Rows from block 4 of a small sound classifier, named by matrix and row number. Rows with one number belong to one neuron. Each number is 128 + 24 x the weight over its row's rms, rounded and kept within 0 to 255. All counts start at 0. Numbers have three digits each.
After each neuron's rows are labels from the 100 clips, of 14976, where the neuron reaches its highest value: "loudest band" is the band of the loudest frequency at the time of the peak. Only what is clearly more common there than usual is listed. The data: struck, bounced, scraped and rolled objects made by modal synthesis.
# fc1: MLP up (model.blocks.4.mlp.fc1.weight, 2304x384), inputs 231-307
# fc2: MLP down (model.blocks.4.mlp.fc2.weight, 384x2304, transposed), outputs 231-307

fc1.94:151173128128128158128162128128128087101128128154128128128128128128128104078169128128128128128128128154128181151128128128099098128128087128128128128128152156128128128128128128128097128090155062091128128128128098128128128093128128162
fc2.94:148128128128128097128128111092103178128128128128128146128112190128098128128104128168128128128100089152128078059128128085167128188128152128128100128092128175128128128075128150157128128128086191128190140128089177128128128128128128102
loudest band: 1000 to 2000 Hz

fc1.460:128152128128128166128128128128128052128071128128128166128128128128128128128168128128128128128128128128128128128159128128128060155128089128205128128128098194128128128128128128186128128077128128128128128176128128128128162128128128128
fc2.460:056128128128128128128076128162128128128128128191128128128128128128128128128128128128128128128196128128128128050128199096128128113128062128128128128128154128128128128070128128128128081098128114128128128128128128072128181128128128077
loudest band: 4000 to 8000 Hz

fc1.686:128128128128128075128207128128172128128076083128128128128128070158128128128128155128128128128128128128128128158128128091196156128128128128160128128167128128128128128128128128188128193128128088128128128128128095128128128128102160128
fc2.686:128128128128169128049128128128128128128128128213128128128128128128128128177128128128128128128128128128050057071128128166128128128128128128128128128128185128128128128128128128145128128128128128128128128128128128128128128128128084128
loudest band: 1000 to 2000 Hz

fc1.194:128152128064157128128128128128099128128128128128128128092128128128161151104072128128128128128186128155053128102128128128163100128178103128074128128148102128174178099096128153128128128167128128128157128128128128128066105101128128128
fc2.194:056128111128128128067128086128128128128128128128128128153106128128128128087128128128128171150128128128128106098148128128176128182082075128128128109098179128128128128128128128128128128128091195054160128143128128128150128076128163128
loudest band: 1000 to 2000 Hz

fc1.752:128170128128128128128128128128128128128128128128182197128128128128128128128128128152128128128128065128128128128128128089096099172209071128164128128128128128078157128128128128128128154093128128128128128128128055128128128099128090080
fc2.752:128128148128128128169128128128128128085076163172107128094128097128128128128128128128128128128180189184128128128102076128128128166106152128128128107128128128128128128180157128188128128128175171128128173085128128128128166141128128128
loudest band: 1000 to 2000 Hz

fc1.2:128128128088128128128128128128128128128163128128128163170128128128128128168128128086128128128128128088128171188128128128093167068128128128128185128128092128171156128128128187128128128156128070128128079093171105128082128128128087128
fc2.2:128128090128128128073153128073128210128186128128128128128108128128128128058128128128128128128128027128128128083083128128177128128128062128128071128128128107128128128128128128128128128128081164128128128190128128128128128128128128128
loudest band: 250 to 500 Hz

fc1.180:090152128099128128128128128128128128075128101162128128128161079128128128055128128128128088068128128159128184128082128128128163194128066128128128128128128128155166128128128128173095188128128128128094128128128088128093128090128128128
fc2.180:163128097128128128128128180128128202128128113128128102128107177128128128128128128150128128105128073128128045128128128092128128128128128095128128128102128128128137128054128128128174128128089128128128128128128128109128128128128045128
loudest band: 2000 to 4000 Hz

fc1.716:128128128128057077128128128079184072128085128128128128128128088128128191100128098128128128091128055128128169128128128128128128173128107169083128084128128128128128128128128128128162128128098153128128169128128128128128128128128128128
fc2.716:128128167128128128128128128128105128128128128128128128128056128128128128128136128128165128167164128152128089059128182214128128164112146128128128101128182128128165177128128128128128128146128128128128088163128163128128099154128128128
loudest band: 1000 to 2000 Hz

fc1.253:128128128128128128069168128089128089099128128128128160128128090128128128128128128128128128128128128128128128128128098128128128128128128128128128128128128128185162071128128128158128128084128128128128171128128091128128173061097128128
fc2.253:128128128128128128128128128072068128163111093128128128128128128128128128128128155128194128128128128204073128128128150128128128128128128100128128128128128128128154156128128128144128128184128090072128150128128128128173128128128128128
loudest band: 1000 to 2000 Hz

fc1.267:087128096092128161128153128068100106128057166128128128128128105128128128128128128128128128128128128128128128128176151128128128128128128128183198128128128191128161128191128128128128128165128128128128128128174096166128128128085071128
fc2.267:128161128128128128174082128128128128128128108128162128128178128128128106163128085103128128155128150128128128104128102204027118088149128105128128128128128128115128128128102128128128105128128090154145128155100128128128128184077097090
loudest band: 250 to 500 Hz

fc1.684:128166096128128155128128072128128157128128128154128128128128128128128128128128128146128128128128073128128128191128128128177086128090128166175128182128128154128128128128089128128128171128128056073128128128128095128177160086128076098
fc2.684:092128086187128128128080128128128128176128119153128182165163128128104098128128109143103128170187128105128128128177128128128095128145111102161128162128128128128128098128128082108157156089128153116185128177128107094180177091128128128
loudest band: 4000 to 8000 Hz

fc1.526:098128128128164128128087156128128093099128128128128128170128128101097128128128128177128071167128128128073128128163128128163128128128128128096167164128075095128128093128162128128128097128128128128128078128128087172128101088151128128
fc2.526:128128128128079102128128078128128167128128128128128091062128128128159128128128128094128193105128128128128188086128170128166145128085087128074128089096166128148128128128128128164128112128128179128128128128128144128128156128128128149
loudest band: 500 to 1000 Hz

fc1.122:128128088074075128065128085128128128128128128128128074068128128096128128082167181128182098128128128128170128128128128086163128088128128128128128051128128128128128128128155128172077128128098128098128094128128128128128128128053128128
fc2.122:128128182128128128128128128128128128128128128128128128087128128128128196128128128128128209067165128128128128059093128128171128128050128189128128128128159128128128128128128128128128128128071128128083128128128220209128128128162128128
loudest band: 2000 to 4000 Hz

fc1.1:128128128128051158128128128097128128155128128128128128101128153128128101128128128128194128128128128128128128128128128128128128128128128128128128128159176128128179070128098128128159128163128128080098128160128128128128128128128128128
fc2.1:128170141096128086081128128108168145091181108182174128099128128128128155128167128128128128113128104167086094089128128128128128128128089128086095147128153091128148128128128165128088085128128162128128075141128128128128128116098110128
loudest band: 250 to 500 Hz

fc1.207:128128128128128128094128128128128128102077096191128109128149128128128165128128104128128128128128128128128174128128128128128171155099083128128102128128077128128151128128178084162128158128128128070128128128128128128093128128128159128
fc2.207:128183152128128128098128128128128179128128128128128128128128128128128128091128162171128128128169128169071061128128128128128087159098128128128128128077181128128128128105128128128128128168128128100128128128108128164128128128114128128
loudest band: 1000 to 2000 Hz; 2000 to 4000 Hz

fc1.241:128128198128128128128178050128128128102185128128180172128128102128128158128160128096159087128128128128162128147144191128221170075128086128128128128128128128102128128128164128128128128105128101096128088128182128184128128109110165128
fc2.241:128128100128128128128128128128128128128087169102128128161104128128182163076128128128128128128128128128148128160128128108156190152128148128128128088105105128111162178105128128152103128128128128082101128128144128103089100128109191128
loudest band: 2000 to 4000 Hz

fc1.158:095128128097128128128128165128128079087082109128105128159128149128092128128128181158128128128128128181128128128128128056128175095128128162162128085173128128128167128128128157188128128128181102128128128128128128128164152128128128187
fc2.158:128170128128128153128128128099128128128128099128128128128128128128128128128163149128128128085128128128062128128067128192128128128087128128128076171104128128153128128165128128128128128128073077128128128192159128128128128128128128083
loudest band: 1000 to 2000 Hz

fc1.86:128128128128078128128128128068128128128128128079175128128128159158128186128077128128128128128128073128096128155128128128128128128128128128128128128128128098086158094128128152128128128128128128128128128128128163165128128128128128128
fc2.86:128128216048128128128128128052128128088128167099128128128128068128128128073128128068128128128128128085128128087128067182128128128128173128096128128184128128083128128128200128128109128128128128128128128128172128174128098128097051128
loudest band: 500 to 1000 Hz; 1000 to 2000 Hz

fc1.46:128128152169128128128182128128128128128176128128128158128128172128128128177128128128128196128128128095128128128128128128128055128128128128161128166128128128078128128153128080128128128128128128098128128128128174091128128128128128128
fc2.46:145128128128155128149128128169171128111128128128086128095106128128128094128097128128128178093106128128128108128128128142052128084128128049128128128087128128103128128160128128138090128128128128128128128128128128090075111128103128128
loudest band: 250 to 500 Hz

fc1.550:087128128128128128073128128128093128082082128128128128128128088128128128128128128128128128128128128128091128093128128085128128128128128074128128128128040128128128128128202128169082128128128128087128128128153128128128128128086128128
fc2.550:128101128128128128128128128128128128128128128128088128128128128128128080147066128128128158090161128094128128109128128128066128128128183128128128052128159128102128128172128128070128128196089080128128128128128128128128128128128077128
loudest band: 2000 to 4000 Hz

fc1.423:128128088169192128128128128103128128128128128128128128186128091128128189100077128128165128170128128103128128176183128128128128128128157128128128090128128128128153080194128128168128165128128128060128167128128128128128128096128128171
fc2.423:099073095149128099128128104128128185203128128180128128128128128153128128128128128128088128155128072128178152128128198128128097128128128108158128128097092173128128128075128128128162128128107128154165092128128128113159128128128128104
loudest band: 4000 to 8000 Hz

fc1.97:128128085128176128073128128128128128128128174128128156128128128128128128128156195083128170153128097128128166128175170092165105091153128128157128128087128164084128128153128128128128128105128128128092070128128128128128128128065159181
fc2.97:128128179091128128128128077128128128128128128098128100128077128092102128153108195128128128111128101177101156084096169128179147128128128128128128128128165128128128128128128163167128089115128167128128155114099155173074092128145128151
loudest band: 250 to 500 Hz

fc1.721:170128154152152155106128157093098093128087156093128128128128128093128167128150128154087128128093128108159128128128128095101092128110101150154187128102128153095128128128128097128128128128128156128128128164168128162100128097128089128
fc2.721:128110190135128128128144145119092128159128128128128091128107146103128137168101106128128144114160128142128109128089113128161171128128154177128079128106159128118099145128128128109128097145128160155128167128136128128128128175140128128
loudest band: 250 to 500 Hz

fc1.70:128128128128128128128105083100150128128128128128128128085153128095128186128128128128128163156128128128128128207128128128128128128090128188101102128128128128128128128128128128128075167128128164128128128085081161106087128128128128162
fc2.70:128128128128128164173128128154128160148128148112128128128128197151155128153107075128128128128128151128128108128085105168168151128128143128128099196128128128128128128128149128060128128128163128128128128128128128128094128128128173098
loudest band: 250 to 500 Hz

fc1.246:167128128078128069081128128128128128096099128128177128128167128128168128128087128128079088128128169128128168128128128128128164176077091128128128167128078167128160128073170128128128153128128128057128128128128128093128128128128128128
fc2.246:128128128128128128128128109091084128157102128128128128128128128128128181128128128128128128128207092185081128095128128072128084203128128128164128128070151128128128128176179128128181128128128128075128128128128128158128128041128098128
loudest band: 250 to 500 Hz

fc1.708:128128097128128128128128128128128128128128128128128128128128128128128128128094128098128128128128128128128128242128128128128128094087128165128128204128068164128128128091128128128128128128128128128128128128128075083128098075128128128
fc2.708:128098128128086101128107128128152128128096128158104128062128128128166128128139128082128128128128166128164128128128157145067160128128128128128128073128162128128128164128088128109159091182128128128128128128128128128128128199166128128
loudest band: 500 to 1000 Hz

fc1.30:088128128088128085128128128128128064071074087187078128128128128128128089166128128128128128128128087170128180128159152092128128128174078128168162128128128128128170128128169154128128128128128128128128128094176128128167128128065164128
fc2.30:128128128128144179128128128128128128128128078128166128128184128128128128128128128128128238128128101128128128128128128128128128128062128128128128128128128128128128128128128128128128128128095087128128128128128128128074128128063128080
loudest band: 2000 to 4000 Hz; 1000 to 2000 Hz

fc1.20:128128128158128128128175091065128128128128128175128175128170128128128128128128128128156128167128128128128128171128128128128128128128128128128151128167128179128128081128128128128091168128128128083128128128128082090128166128128083128
fc2.20:128128128088128128128128128128128128128128128128128128128128128128128128128172128128179128128128128128128128083128128128128128128128128128128128128128128128128128128128128077128128128190128128039128128128183128128128128195066128128
loudest band: 1000 to 2000 Hz

fc1.262:112128128128128128069128098128128086128128167128128128128089128174128087128182128128128128128128128128128128128128128128128169128062092163176128095128128128128128164128128128128128168128128128070128128128161164128128128104128128128
fc2.262:128128128193149128158128128179128128128128128201128099128128180171100128128128078195104157128128128146128095200128018128057128071128128128103103128128128128128128074128149095139128128177128128128128169128128067128128128105128128128
loudest band: 2000 to 4000 Hz

fc1.7:128128153128128095128174128055128128128091152128128128128074128107128171084128163128167128159128102159128128128128128101128128128090099153128128128128128128074128128128128128174155128128128128090128153128128128081128128128093128128
fc2.7:128160128184142128128128154128150128128128107128128099128174128128128128146147128155128163128104141088128128217128072128128128128077106128128128171128128128177099128160128128128128182184128128128128160097128093157110128098174109166
loudest band: 1000 to 2000 Hz

fc1.85:160128128162081084128128152085128087128128160128128101128128128128149128128177175128128128128128128128128128128158128128128128128097128197128128128128085128128128128128128128128128171128128128128128128128128128128128128128081128128
fc2.85:128128128128185193128128128143128128128164128128128128188128128128128128128128128143099128128186128173128128128128094128128128128128128128128128188101181112128128128157128128128128128128128128128128128090114096128093128128128141128
loudest band: 1000 to 2000 Hz; 2000 to 4000 Hz

fc1.447:128153128128128098081128159128128128083080128175128128128161091128128128089128128128150128100128128128128156128128128128128128094093102128128128128128128128160158128173128128128128128180128128098128107128128128128036128128128128128
fc2.447:095128128128128128128128111128128157163166102182128128128128128128073128085128202128093100128128074146093084128128128090128128150128100128128128128128158128128128096101128128128160155151090185081128128128107128128128128128128128128
loudest band: 250 to 500 Hz

fc1.448:128128128128128128128128128128128128128128128128128151128128128069167176128128128128128128164128090128128128128169128071175128188128086089128161128128128128168098128128128128128128164128090168085128128128128128178089128058128128161
fc2.448:128088128128128077128128128198128128128128166128128128128128128128074128120128128128091128128128109146182100222169128087147128128128128175109128102128074105087128128128105128128128128128128128128128108128128128128196128173096128128
loudest band: 250 to 500 Hz

fc1.604:128128128128094099098166128087128128128128128128128128147128087128128128128128128128128128128128102128189128128128128092128128128128169128187097091128073128128128128179128128183102208128128128128128156128128128128128128128128128128
fc2.604:128080180085198128128128196151128128128128180128128128128066174128112128128100128128128128128128128128128128128128128128128128111128163128128128128128128128055128128169160128128087128128128128128128128128153176186071128128128128128
loudest band: 250 to 500 Hz

fc1.176:128093128128146128128128128128128128082128162128128184128128128128158160102189128128128073128176128100128128128176128063175159128128128128150128128185128128106128128128163159106128128057128075091128128128172128128128128093128128128
fc2.176:128143089128142139101128128096105128128128128091128128156106149128128099128088180128128097128061128155128128128128128128128128128128128128128128128098107153128128187083128188152128106153128128128158128143128128079128099150128189128
loudest band: 2000 to 4000 Hz

fc1.358:083128128128170128128161128159128128128082128128128128095128128128128128128188128128128081128128128128128128182128128128154128171085128128128128128162081159128128128128171058163128128128128128128069128128183128128128128128092128128
fc2.358:128128155128128128128128128071128159128128128128128128128128128128128128128128128074128128128128128128128139128128146128151128128064128128128128128128128128183128128128128128128128128128128128078128184128128160128128094128128128128
loudest band: 500 to 1000 Hz

fc1.190:128128128128128168162157128128128128096128128128096128128128128087090128162102128128167128088128156177128208070128128128128128081128128128128128053128164128097128128128071128182128128128128097128079128128128090128128128128128128128
fc2.190:164093137128128128128128128152128094128107160092128128128128101128128128128128087079169128179128128084179110128182128148128128128128128128128188128186128113078128128128112065106140128128172128150128128110128160150177128178145128128
loudest band: 2000 to 4000 Hz

fc1.313:128128128128128128087168170128154085082128128128198128128099128128169092128150175096128128128128128128085172179128128128128165128078128128160128177128128128128128128128128128128128128155179128128128128128128128128128128128169158191
fc2.313:128128128128128146128128128128128128128128096091128102128063128072191128128128128128170128128128043173128128025128170143173171080128128091128128128128153128128128128128128128128128081128128101128075163128128128128128128128094128128
loudest band: 500 to 1000 Hz

fc1.192:128128128128128128128128085128128097128128128128128164128128163128128166128128128128128128128128104171128128167153087098101128128071085128128161128128128128128128128128159128128128150163162128075128128152128081106167128107089045092
fc2.192:128088128175128160182157158128128128169128180128128103128128164128099128199128128128128128128128128128128128171128066128149128128080128101128128128097090158155128128171128128147128128128128128128128189128111097149128128128110106128
loudest band: 250 to 500 Hz

fc1.141:128128199066163128128128128128128128128128128128156128128073090088083128128128163169128128128128072175128128092128184128128128195128128128128128169157128128128103128128128128128059177128128128128128150128128128128128128128100063160
fc2.141:128128164128128128128128128128128128128128128128128128128088128128128154128128128128128152128128091128128128103158093128128083128185128128128128128128128159110128128128150095128102128128128128146092048128153128168092092071128128128
loudest band: 250 to 500 Hz

fc1.179:071164128097128128069128128094128128128128128128128180128128079128128128077128128077128128128157128128128128128128128128177128128128163175128128128128128128128128128128128128128128128096087128162128087177128128128074128068128166128
fc2.179:163111145128168150128128128128161128128128128107128156153085128128096096096100169128128128128072128128128085101128128128128069161128206103128128109128155176128095086159128128168128155128101128128128155107128162128128072108128080164
loudest band: 2000 to 4000 Hz

fc1.79:090128128128172182176183099128080173128154161128128128085128128128128128098128102092182128128128088128128162128128128128163128088176128128128128128128128128071128083128128090128080175128155089098095128128128067128153128128089128128
fc2.79:152128128079066128128128128128195128099128128154128168093146128183128128128128168128128128128158128128128128128128170151128128128074128128105128128128128128128128128128070128128128128184128128149128128128099128128095128164128128128
loudest band: 250 to 500 Hz

fc1.87:150086128128128106128128147165128128128158128128165158107096128128128110128128128128128128128128128077151128128128128128100096097128153128101108164128128128057106109096128096128086128128128083101128128080128149128128189128103128153
fc2.87:128111164110173128128128182143113128128149149094128128128128128145128102103128128128128156128094128109153084128151149155097096099128128100128128143128128128083128128144138091104128153158150107168128105128157141128128082128125128128
loudest band: 250 to 500 Hz

fc1.454:128128128128128128085128128128128084102128128088128128158100107062128128128158128128105128096078128128128128128146080128128128167128128128157158128128073156128128108128128128128128092128128128128128128128169128150066128128128074128
fc2.454:128128169128076128154160128128128128128128165128128128128098128104128161141128128109128145097096128143161128103075128128173153128099146170093084090086157128128104149128128128153128090167128158183128128114128171153128128197128128128
loudest band: 250 to 500 Hz

fc1.727:128128128173128156128160128128128103128163128128159128128095128128092128128158128128128128128128128128128128156128128086128075128128128128128128128128128128093128091128128048128180128081128128102128128093128128128128128128128092128
fc2.727:128103128128098096153158128128128128128128153085063128128128158128128128128107128063128128128128152149196128168145178128128128108128128100128128056087128128128128128128128128128128143148106128128128151089128165128128101128128128146
loudest band: 2000 to 4000 Hz

fc1.461:128128128128128085080161128128106069102128128128128153161128128128128128155128128128128128128128128082128128157181128128128077128074128128160128161177128128083128087128155088096128188085159153128128128128128162128128128095128093128
fc2.461:128128062104128128128128128128106166128128128128104073128128128147128128081128128128128092128128104128128128128128128128128151128128128128159128096128086128128172128048128128128170128128143088128128128128128080128128128128128128090
loudest band: 250 to 500 Hz

fc1.213:128171128160128128128128128128128128128128128128090128128128102128128128128128128128128128095128094128088128176128080128128128159161100175128128172128046161156128128093128128128128172101094128128155166157128128128086128128128128128
fc2.213:128128128095128128172128128128128128077128150128128128128128080128128128128170128128085128128165128179104070128128128128128128128128128128092128128128128071128128128128128128182128128128128128128128128128128095152158111079128128128
loudest band: 1000 to 2000 Hz

fc1.28:128128128128128128128128092092128128128128128128128163185128083128128128064128189095128128128179076171156181128181089080128128099128066128192128072128065128128128128128128157128128177128128089071128080128128063128128128060128128128
fc2.28:128128128128128128128128092128128128128181128128128196128128228128128128128128128086128128100128128128128077128097128128128128128128128071128107069128128128128128128128128128128128128128109128128128128128128180128128128098128128128
loudest band: 4000 to 8000 Hz

fc1.62:128128090128064128128128128099174128128089128161128128166128128128128128128128128128128128128128128128079128167128128128166128161170128166128128128128128164178128163098128128128128128128088098169180051128170128128100128128071128151
fc2.62:128128193128128170105128128128128128128128100128128128128128128128128069128128128128128128128128128090128128206128128128093128128128128182168128128204161128128128128203090128076128128144128128068128128128128128128092128161128032128
loudest band: 250 to 500 Hz

fc1.367:128128128128128128128128128128104128128128128128167128128159038128128128100128128128128128128128128128128176128182128128128128128128128128128128128193088128091083128102128157128128169128128128128089167128128128128128168093128097128
fc2.367:095128128085128128128128128128128128128128064169128128177128128128128128128149157128128128128183128178128128128128128084128098128128128128128128083128128166128128128083128188128128128128092128128128128128128128128128128100128176128
loudest band: 4000 to 8000 Hz

fc1.476:178128128128097098128164128088170128078128128128128128083128128128128128128128157128185128092128128128128178128128187092128128128128128128128128087128128173128128128128078128128093128146085097128101174128128128128098128162128151128
fc2.476:128128128128066146128104128128111128128128128149128128083128128128167098159128072102128147153128128128128066128141128156098162156128107183128149109158144104109152128128090128055171128128148128189128094128110128108180128128128114091
loudest band: 500 to 1000 Hz

fc1.429:086169128085128128128161128128128128083128151128128128128165128128090128082128128128096174084128152162128165128128167128163094128094128128128128128128090128128128182128128128128128159128128128128128159128128102128128128088128128196
fc2.429:128128156128128128094095128100128128088128128102128128128128128128195101128128128073128128128093128128128152064128145128128095128128128128128128091128155128128128128173128128128128128138128128128128074164128169160128128128128128128
loudest band: 2000 to 4000 Hz

fc1.555:128180128128089128128169128095092128128128154128128128105128128128128128100128128084185149128128128155090128128128128077094128128128128128159128128128159128097163080149128128128128154176166079091089152128172128128128128128055128128
fc2.555:108128128169156146128128128179128128193173128128158157148128128128070081128128087149128104128146143128118093174128128167128128128128128128128128162155128128128128092128128100128152164128175162128147145102112128112176128128155128128
loudest band: 500 to 1000 Hz

fc1.234:128095128128170152128128128100128128128128128068086184128128128100162093128128165128128188128128128162128164087128128128128076128176128128155128150128128148128088128202076128128079128128066101128093128128128128128170128073085102128
fc2.234:106152128172148128098128128128128128128128128151128128128102116128128164143158099128128128128151128187077128128153128113128128128128128128128128060099128128128128128128128128173154128128128128095128128070128084128104128128128128178
loudest band: 1000 to 2000 Hz

fc1.595:086128128076093128128166167090128128128094128128128150165128128128154128169128128128128128128128085128156172128128195128175094128128128128128128128128078175128128155128128161185128164128128103128128128128128128128128128128128128128
fc2.595:128128128128174128128168087128128128128190128146128195128128128128128128128128128149128128128128088128128128128111128112175128051102128128128128128128128128128128128128203128200069128128128063107128149079187128128128128128128128181
loudest band: 250 to 500 Hz

fc1.51:128128128128128099071170128128187128128128128154128128097128128128128128128164159128128189128128128128128159093161157092154128128128128128128128093128128128101093128128128128128128075072128084128128128128128128170128128128128128128
fc2.51:128128128128164128128164128128101128128070128128128128128161128110128154128110128128097128128173128145128155128105065128145128184075188128151128128068081128128128144128204128166070187096096128115128170128128128128089128128128128128
loudest band: 4000 to 8000 Hz

fc1.196:128163128128128101128128128063163128128128128128128197172128128128093170128128128128128155128128128128081128128128128128128128163128128128161128128128086128128128128128128161172073170128128128128128128128128128088087128101128128128
fc2.196:128128128128166128102179128128128128128128128128128128128128128128128128128128128165128128094042128128128128128128128085150097161080128128128128128128128152128128128128128128128128167128104084128128128085128128128128128128128101197
loudest band: 2000 to 4000 Hz

fc1.19:092128128128176128128154128128174128085128128128163128156128128065128152128128128128128128128128128176128183198128171063128128128092128128128128128128128128077128128128128128128128128128128128128128174128128092128128128128128128202
fc2.19:156172128128100128059128128040128179128128128128128128128128128128128128128062128128203128128128085096128128128128128198128128128128162128160128128128128128173128128128147128128128128128128128128128157128128128128128128128128128128
loudest band: 500 to 1000 Hz

fc1.442:128128128088128128128166128067128128128102128128128128128128128128128128128077174128128128128128128156064180128128169128128128094128128159128128128128128128128202099128128128174128128128128128161128128128128128128128088128094128159
fc2.442:191128141128128128128128128128128128128078128128143128128128191128086128151169128128128128128030128128128128128183128128165074128093128128128176128128136128186128128128081128128169091068053169128187128128128128161162128128198128128
loudest band: 250 to 500 Hz

fc1.425:072128128128128094128128128103128128152128128128103128162128128128102188128100128128128128150128128164128128128159128085128128128128128173128128128176097095128128097128103128219097172107169102106128188128128100128128128128091128089
fc2.425:150128161096108161160156128140128128128149173128167128096128128128128147149128114128165097128172159095128128076128128154157175091085128097078128157173159114104144118164155128128106104110175128156115128160128167164109128171108128128
loudest band: 1000 to 2000 Hz

fc1.613:128128128081128079128174128128128076128099176079128128128128128128128128128128128087174128128128128128128128128128093128171128084128128199128128128128128158078159128175128128163128156128173128128041088108190167128128084100128165128
fc2.613:164128128128128173128128128097128128128128128109111128128128205179128128142128128128163128105128128128037096046098093090128128179128128128097100128095155128128179128144128128128174074184080158128202128128098174128113128128128128128
loudest band: 2000 to 4000 Hz

fc1.656:050162099181093149128128128085128166128109128161191189152128128092128128128128128128128128128128128128101152128128077128128128128180169128128128169100082153146128128128083128128080128107128084128164128128128092128128170128068068128
fc2.656:128128128128128128128128108107116128128108158128147128128128128141146128128128071128142128169128128068128171128128078219155128128128181128161152128128128128128128128128147058128128128128196102128158128128128128159161128128128128128
loudest band: 250 to 500 Hz

fc1.541:128068128097128128097157128165128128128160128128128128128098128128128167128128128128128128128128102128170157128128128128128128075128128128128128128174093128089128128106128128128128158128090094128128128081188128128128128065069128174
fc2.541:128128128088128128071128093128128128128128128182128128128128128128128128078128128094128128128160128128164158128128202128085100128128128156128128077128128128128128128073083153128128128128128128101128128082128150128128128128173162128
loudest band: 2000 to 4000 Hz

fc1.451:128128128080179128128186128128128072128128128128092166128088058069192180128128128097128128128128128128175128128128128128128128166128128128128128128128094128079128095102128128128128128082128128128075128128128128128128128077128128186
fc2.451:128128128128128128128200128128128128128067128128128128128128128128128128128128128128128128128183128128128201128128128047128128128128128128128128084128128128128128128128128128128128128128128128023073128128128128128128128128128128128
loudest band: 2000 to 4000 Hz

fc1.296:128099128148161128068157128128128128128128128086128128128083128079089128128128128128128128151128099128128150168154128054128128128128107128159207158128100128128128128128128128128089128095128128085098128128164128128173128128128128128
fc2.296:112128128128128128128128128158128128128128128128128092077128128128128098071128128128128128128175174128128128205128128128100128128096156176141154128128128128128155128128128094079158128160177106076102128128128091128166128178158128113
loudest band: 250 to 500 Hz

fc1.120:128128128128128128105128055128101085128093128171128128172128128089095128128128128128164128128128128220128167128128128128194128128128128172128128065165128128166172128128128128160128128128128128073128128078128128128128128128128128128
fc2.120:160114144128128147190150171128155159128128155071128075062128128149128128128128128128128131128128128128128128128091128185128180103128151097111083111128177128128128128159154117128086128128128095169074153128170143139071128153128128128
loudest band: 2000 to 4000 Hz; 1000 to 2000 Hz

fc1.536:059128104151128128128199128128128128128128128128150128128128061128179128097128128082128200128128128128128177173128128128128128128128164190128179128128128128128128128187128128128128098128128084128128091128128163128128109104128166187
fc2.536:128128128128151128128157128150153195128128128128090128128128128128128128173128169158114128097128128163128128128128128128128128128128172075128080106065128128169128128128128166179128128112077074128128128128128128128049128128065128128
loudest band: 250 to 500 Hz

fc1.644:128128175128128128128128090128128093128128128128128128166128083128128161128128166128128128128128065128128172155128128128164128128163128128169165091128065128128128128128166128128128128128128128128075128128128128128096084095071067128
fc2.644:128128128128128128128128128128128062097128128128128128128166081128128128146100128128128128099128128084128185128128128111086128128146183128128128128128079128128168128128128172128104128104128089103128128128128128128128146128128128128
loudest band: 2000 to 4000 Hz; 1000 to 2000 Hz